From a checkpoint of a small masked spectrogram model.
Model: log mel input, encoder arch vit, encoder norm rmsnorm, encoder activation swiglu, encoder width 384, decoder width 256.
Training: muon at rate 0.018, batches of 128.
Data: trained on synthetic speech, music and everyday sounds put through simulated rooms and audio effects, 39062 training examples, 75.4 epochs.
Rows from block 7 of the encoder of a small masked spectrogram model, named by matrix and row number. Rows with one number belong to one neuron. Each number is 500 + 50 x the weight over its row's rms, rounded and kept within 0 to 999. All counts start at 0. Numbers have three digits each.
After each neuron's rows are labels from the 100 clips, of 14976, where the neuron reaches its largest size: "strongest on" is what is common among them. Only what is clearly more common there than usual is listed. The data: synthetic speech, music and everyday sounds put through simulated rooms and audio effects.
# gate: MLP gate (encoder.blocks.7.mlp.gate.weight, 1152x384), inputs 256-319
# fc1: MLP up (encoder.blocks.7.mlp.fc1.weight, 1152x384), inputs 256-319
# fc2: MLP down (encoder.blocks.7.mlp.fc2.weight, 384x1152, transposed), outputs 256-319

gate.320:466544477455611607525370496575445448557552472439521529528546493451508499461469486430517515508489463550443538460400634573532466446513492527487513443539529488547593486494530562492485396422476425
fc1.320:474548495423587585534511547572485485514547471425516513516512488523557515463539554485467509520551400537515545454401612509558426431556529500402546452553575487521578461453477599482466440511492473
fc2.320:479491516520519530535541481474528429568481543507442575560584513458472584569405409569509506451493533530405549454386516524462424474489484550567440424387474468485471549459446588442540468459464507
strongest on: dropouts

gate.334:533456496431421476497558512500491562454566484481532599466491513397555503501626456523548535552598423544530464571483567484477523568499517470575468481480502474517545482481497500536534554596475492
fc1.334:432531506547550517461450525493504456555429526561475409529528485561514522467411575482493465463397636485492518458512469580486490465499501474433460517573471528512466508475493517492467357434561523
fc2.334:454609531510595525580515428518557496570514439445513534496480523206474475535469588523478461488471435581507483522380453461514456491484492466451557506466503436487457484470448479468486526455370419
strongest on: band; reversed

gate.211:487454517466451560528488492448431516417515423504441456466372506505472513444478570564511463507479520466552496551507437453505429409548507438487456546555445485499495441603506497424469482543536512
fc1.211:517574486513564453476527503542583491572495560508560551531636504467529479548550453449496543500523486550451499449473564563493592584461505560495537474456554524498521542403506499577530504456475477
fc2.211:480470489508508496455489544454492519535451518495522470487430552351430495531417428398437431335453478469461579493535492463457529471404415427512425520557423538490462477520481518470524456490564478
strongest on: speech; dry

gate.747:463467488495533443440435547466486467479478506538455548527433486419462525552547462556571517488534485454504468597423512521548514541471514522485573509516526488432548522409504511540544564467473487
fc1.747:488498449527461561570482468446506472505449434511521463542502554496489503465538530473441501514455476542523612415584510449444455436480476463544427568514387484552476523505563459454511440533535519
fc2.747:483375457425544494493491612555550522384519510451521552517518457474548526564474506489510603475534600445465473526490594497466568474402505514475552463480561552527438537464524492526595477515493497
strongest on: dry; distortion; drums

gate.6:579595496488507610487493549534534449555466374513523527592550480520492559494464509492545562442455466524486485470500512517431549485545422528506407477455513469555451460513458374491555450433459411
fc1.6:595580480502503610491510534534509471573474369520514510582554461509507552496478510497550560455456470559472501480488510517424526478533432528512410481482519477540449449536494366489566435444474450
fc2.6:534626445460542545458512535511471501509531424494419514512545471373577538454450502525497413513515479479447560478408497584445475588550600546484567471406488462433520495475501424485531478474499394
strongest on: band

gate.322:484519444540470456546586458507495461557452472448496494521428470459422595594575458470489433535538409474454547439451509435541476507501464479489514454463522535481434516470439460452464486533421551
fc1.322:583591449457421600450472566492415572553469531526550472520410537514468480510422412433491489418464570567501528487563515523476539504482487511521367543407529445524449510594541462436517526492487554
fc2.322:538581478541378544499469531489450470474418493522569377524453519557469463460525527486517449446462658496499453484541525479472494417538507421499383512564481479461466446604509465497551487596537511
strongest on: drums; reversed

gate.297:539407535510503513537447455526467504502572545406409555455488529473516546480531531466486549531470587492506419514531472618561506556471545503427451477401493584424521473486489532535483584432458519
fc1.297:536430569487439494549459482531527517526508508442495521496419534508475501453538577490461581496491512452513432543596440544531581529531529437448498456500459650437501471478451510511476650474591478
fc2.297:547425469464545555557473517502496521537635599423424510496482497641516502470480462484489513491535596467443485481459520571576534463556525515408485509388490543523516568554502585450482485503329545
strongest on: speech; dry

gate.701:496587549535567507442535454470481544527487555545419527483497546403471526513601457577499514505609456482430475534496500506572546537467582506635576555484530440482560531515500520542477578504467563
fc1.701:507530445490434480525503565459468523460454494554504543563440489404548450459530499471533528513476562525460558490653470514487468406453493452448512613472534586510520568540503445441482506610585578
fc2.701:574489450482507509494507569541493555440519561460492526434500551540552458521576414511557625514596504479449519509489544505519517496427516496560581492412539510524541514521497542526461451570508552
strongest on: band; telephone band

gate.116:546540615468549597511481497484563463538605424410462472536482491594506528494469512483511478581508457422469545506484458480508502481516484482359548440455469483553409486494482418479497470342378460
fc1.116:541511604411564581526495490483566456496574450439432523514508461591553554463486535531494514625532462410470530508493485506534539492498506486353575428444504494582428501453476444488489501359366430
fc2.116:438591504469479532461570479519480487428479504512335566448517471370518559457460429491534444568547410424420582423496438640486428479536554552452506535463543529506533559534500473446431528431558467
strongest on: dropouts

gate.548:470486526464409563550567529488452463494418523528520494567456514421497573503546473561487507540504519522445557506516461577524531521481463489502594544509626568531577544516521528465495639646600650
fc1.548:500474445534599422482445480519539521517563524501484525413556519592510408563467525426517431453506465478501450477533562454520464500490503515474449492479396477479429484457516524581517375446398390
fc2.548:416461497460534485478493466455561441502483458451454479481549503137541489562458512486510467502473513550534460529325453535528451500435507462403559444504490528444495458431461536484445492424478401
strongest on: dropouts

gate.451:478496491488469514475557530495485475469466440558526491492527513560564575495574507522605508551521538478512496446518482497484481493637495505470474501630509529496462575581519485473476505484552575
fc1.451:472546499452486509478525549443456481447465468548497524483507492558570603539509520554580552587521515453474512428464442510468506504585547529472504452608517482525480575545508480488462513433510514
fc2.451:467453499439478518533548494425534532565537514465434557564455511390519565467579463448397481533539406370431582429458439599474495518461564490505548518436534467472455518482492473543486524442472462
strongest on: speech; dry

gate.197:527410609459525517487502499565462467520466520583423443496535490534511432442415461478520557544445497447479504460469480406399519500556426476565502574549533471592530465581517413477502406444549578
fc1.197:546583465519562554487515506488530493500469398455544501588480510497464503463462463471514466502435489502464520458442544527506539434460494511363414429468442529539449516404508446492542480383412395
fc2.197:508429557481546498466550437560569494509485478463444526475564550352465449552384561472465521472533301442484560498464464395453461532511458503569496469487463428471451487497511534627485527460489377
strongest on: everyday sound; dry; dropouts

gate.151:389439488543501467518449442462564459529504562560471536531584479447445467552545499487498468542486451533486549410558489485542447515480473588607588486462543501403533480476553517466494490518501599
fc1.151:411495463598487477518448472453508420555438561565491524533548472446434538524585470507500401518463484529484528399504508537540441473518473579584552501501576548445545455481577521473481497532501632
fc2.151:528481502499576471451418482470526479612519476550469589544492446527539534463483570538486562465461510496492507503455451499512505528556505471467573505465569497537496512427469475470523525416458517
strongest on: everyday sound

gate.368:475484520411557512519517486449478492441586460478456507556543534576414518514500513577489455494525464468484495584434468595550547514483529511408636432472541476541502527455552459444469429374384445
fc1.368:535500465592434476489517506541541511550445533492558470447459483465552475507528520420510520506486536512510500439520566389443475508517459471614353544524438509461488477537459570564530526635590551
fc2.368:571452509509540480478471553575564536434569469377638403508478504432437444521587478462483568480486505505502462589481572398500621535408479481459472395497530503460374436485455455570526471543430481
strongest on: dropouts

gate.130:505548437464492496471547546453495562417511470508536571500550506472463518408480479402528504380485393494509409496431553565441574528547543547506487529467460441490525461519576523522532534433474460
fc1.130:509506455476471495511499559452502557426484482495582549519546504522458489411474474418526503381463416474501407485471488526429497496539504571515474535484454474494561446550587462511520459492501493
fc2.130:553536481460600527424493508532553492497520493499449591555561475388527547484502496446566506455543382440441478451365539548379515557527460543498479473478481464503520475431483437559545498409496442
strongest on: band

gate.643:454537452503472432504637532522553544534435567541606465481565467538412432513488517442494520384543439455514485478479471450502564436460484529530527455638468508506432534525541567529491455459563430
fc1.643:550551433532499513502514531473528494525496475514556439533574552506455507473553606519508490472536518499497457521503502443518511397422487549549472463639439525532538537548556540526436490557602481
fc2.643:390443457463414428405574493463469480489478542516456458501478546444536512485531437519483487440554554366470477412480478462423503460416467508510513516571535419516495550500544467557474512410669529
strongest on: dry; distortion

gate.250:504472535479564493539656497464488510519541535497464480472593471384601544495505481496416476494613490583428618529482579522512425550569580480487605588506531486472457500544461481458530506565574563
fc1.250:506485520475557480558638519415477521538574511502468527467594476402606532468519489503401446495612498551430593526524565492507441540556580483510611585508515484498471488566474492458512464556570554
fc2.250:503537558575431499435417566479535506462500546500561569457450557780468498489516498503562661526477473419544463494608449457561544499515448428535438435582512509552497590439536550523478648459507459
strongest on: everyday sound; reversed

gate.717:578541544477526568397529561487473459517532431499463481459531511404532479447468433468444595537435534524551575444504583504520523480547463546446509426543570413560524483430444448442562518489440414
fc1.717:578523535490514594411503556485460464514544420517461459469524527404530512448471441486447598525423536522568586480554608499513515487542477544435492424547577421591528492436450438452563492508448449
fc2.717:521533436502461512530546546501526548497477427429377552479552431544517558449438489533527359568486529518436524519404453520470538537487471466524521495391508585462422531505449523478525521482467566
strongest on: everyday sound

gate.137:446517501502485461476523493469493478504475558585380529479533452497531482489478469480484480519488520545488493376483446524420409520519518517591514567489536488471534511512455475450507511426530556
fc1.137:585472516492499527545502532541511561472572447414604451521455558500477505512529539516508559504527456443498492613533547428559602495472463503437487388499471496551469502523528519559524500551473444
fc2.137:485428519528514516536556496577536483456478552475467441443527508350439407552411445448522413472518423455491568453478543503495440487495476539567492494498449509476450498557544552598512465586495497
strongest on: everyday sound; dry

gate.427:546460449561458402505571473423610514580394413526507482495427464513483407577515508409467425414500450502519553461538531449575404431507471414533531550559401525398463531430412544473519451459583505
fc1.427:525542564486513562531449512547394537431567566477527508532538564487505590443456509566529546546485493500490466535496448523427561493463527559453426415431570470585538515587585431497424530499466496
fc2.427:583622523567531520501534438540511452612474439508527454471523512284509439451503576491497514465515514461479408474415470399493417434583549511473467531618439481443525453513479452566509490511537456
strongest on: drums; dry

gate.485:628565518398480577431463520522488547508515421517451473535521523588475468488487494441561495491453455572489484438457550531433576548517465548494463468430489478514473477506511407478580433473465499
fc1.485:387444502600482421557560505496538481459460559473561523493480501422484533520516492569423511528545533429516514571573451448568468480438508435526516499570510530477512563488478576526421550519551492
fc2.485:445407527546398432546517548478489534516521590489631495511450506766501490497563466518475562508509537523520520521665496444550564473435474472595463533574508539542533574550493607485435511605592572
strongest on: band; dry

gate.683:484554575535486473523548468597530465496550435475560455494476539505480408503544479551535418545513557498505448523449492505407464382465444453434493537520523526582527497530569439444447470441493501
fc1.683:451552588580521511528526496587569481521591475454558451534503537495521456467533509510522429509481579518503440513439504560407498406477465504392493508520504518502538480560560430456478522464529496
fc2.683:586353473512546449563494528494403525511528517552504547440539453708521562419492503473457508527504523427443487486484497411400486494455487497590524551565500486560594464504439489519521511532568596
strongest on: speech; dry

gate.87:479433470407544420507495470557498510402520461503530597414540530537526497479474516512510584531573381466481514531399629378475548564512542583473551475512453456553520530378453491557510478466504372
fc1.87:536470609561535516542450516498535536487424489521546479473526511519592460460618573532469549407463510458528486473539517437465451536568543500522490549583456487481573498469482592544525529457598444
fc2.87:451485523533411499549488548411464557532497498451555467551479450563503541476451562516427536424462574456537465515652425490499497436508532409470484590521478509458456524565415545517450516526515517
strongest on: band; dry

gate.706:457528472454476470482520509461465500484439537576391544471561468513529508486480452470452493484531484555518487426497489508435407523496527502551526610502519459493551526506485484490494526446566529
fc1.706:586464551549536533554502516557542513483620459412601477514436548473477495533527559537550534562500460430477506566498505420570597492492467524472475362505489513557467482513526531495526471559453476
fc2.706:465444533524521524537537514594552496468500534472462445458518495337407412543420444444507423518493389418465586435486546500493446504486462544580496487453473513485449486564548561545489461543496514
strongest on: dry; dropouts

gate.608:511491526560502485473446490523492446572475401467464474447549594466479430541495543546536462496444492466467469550478473390423449520503419519540478567527483538519498573567461404435511668538475481
fc1.608:456486428486456464478464508400478521557565629506475544469482502468471482455553414416581491507477437527421518518474539547489503531384589675540460448417545513514530531555545373486409430495393512
fc2.608:428484466603436465509594483556441521440447513577552574566475417531566426543558497525466451509477476507496529508555361530469473467422475515455534464549595541442511503433551493645513511529567493
strongest on: speech; dry; number of effects: 0

gate.358:422478487411485484488557534517495436497517490359423487503525512369457547555477482502541427586492460490440499429447514519549464498515546545472556466538520442459408543485626481456470423419565476
fc1.358:462464547550452532452511434554489527434544515413523463506483545509488466600521582555478447525514537522504458557400424497602517525464452507571544461448571474448520530482586547612478601491516473
fc2.358:523504448462536450529502468487502544403594477433597467462452499543516488489509526516451463450505574556498381530411535459586568535484496427451530555475566473476425516503490540451542473516400522
strongest on: drums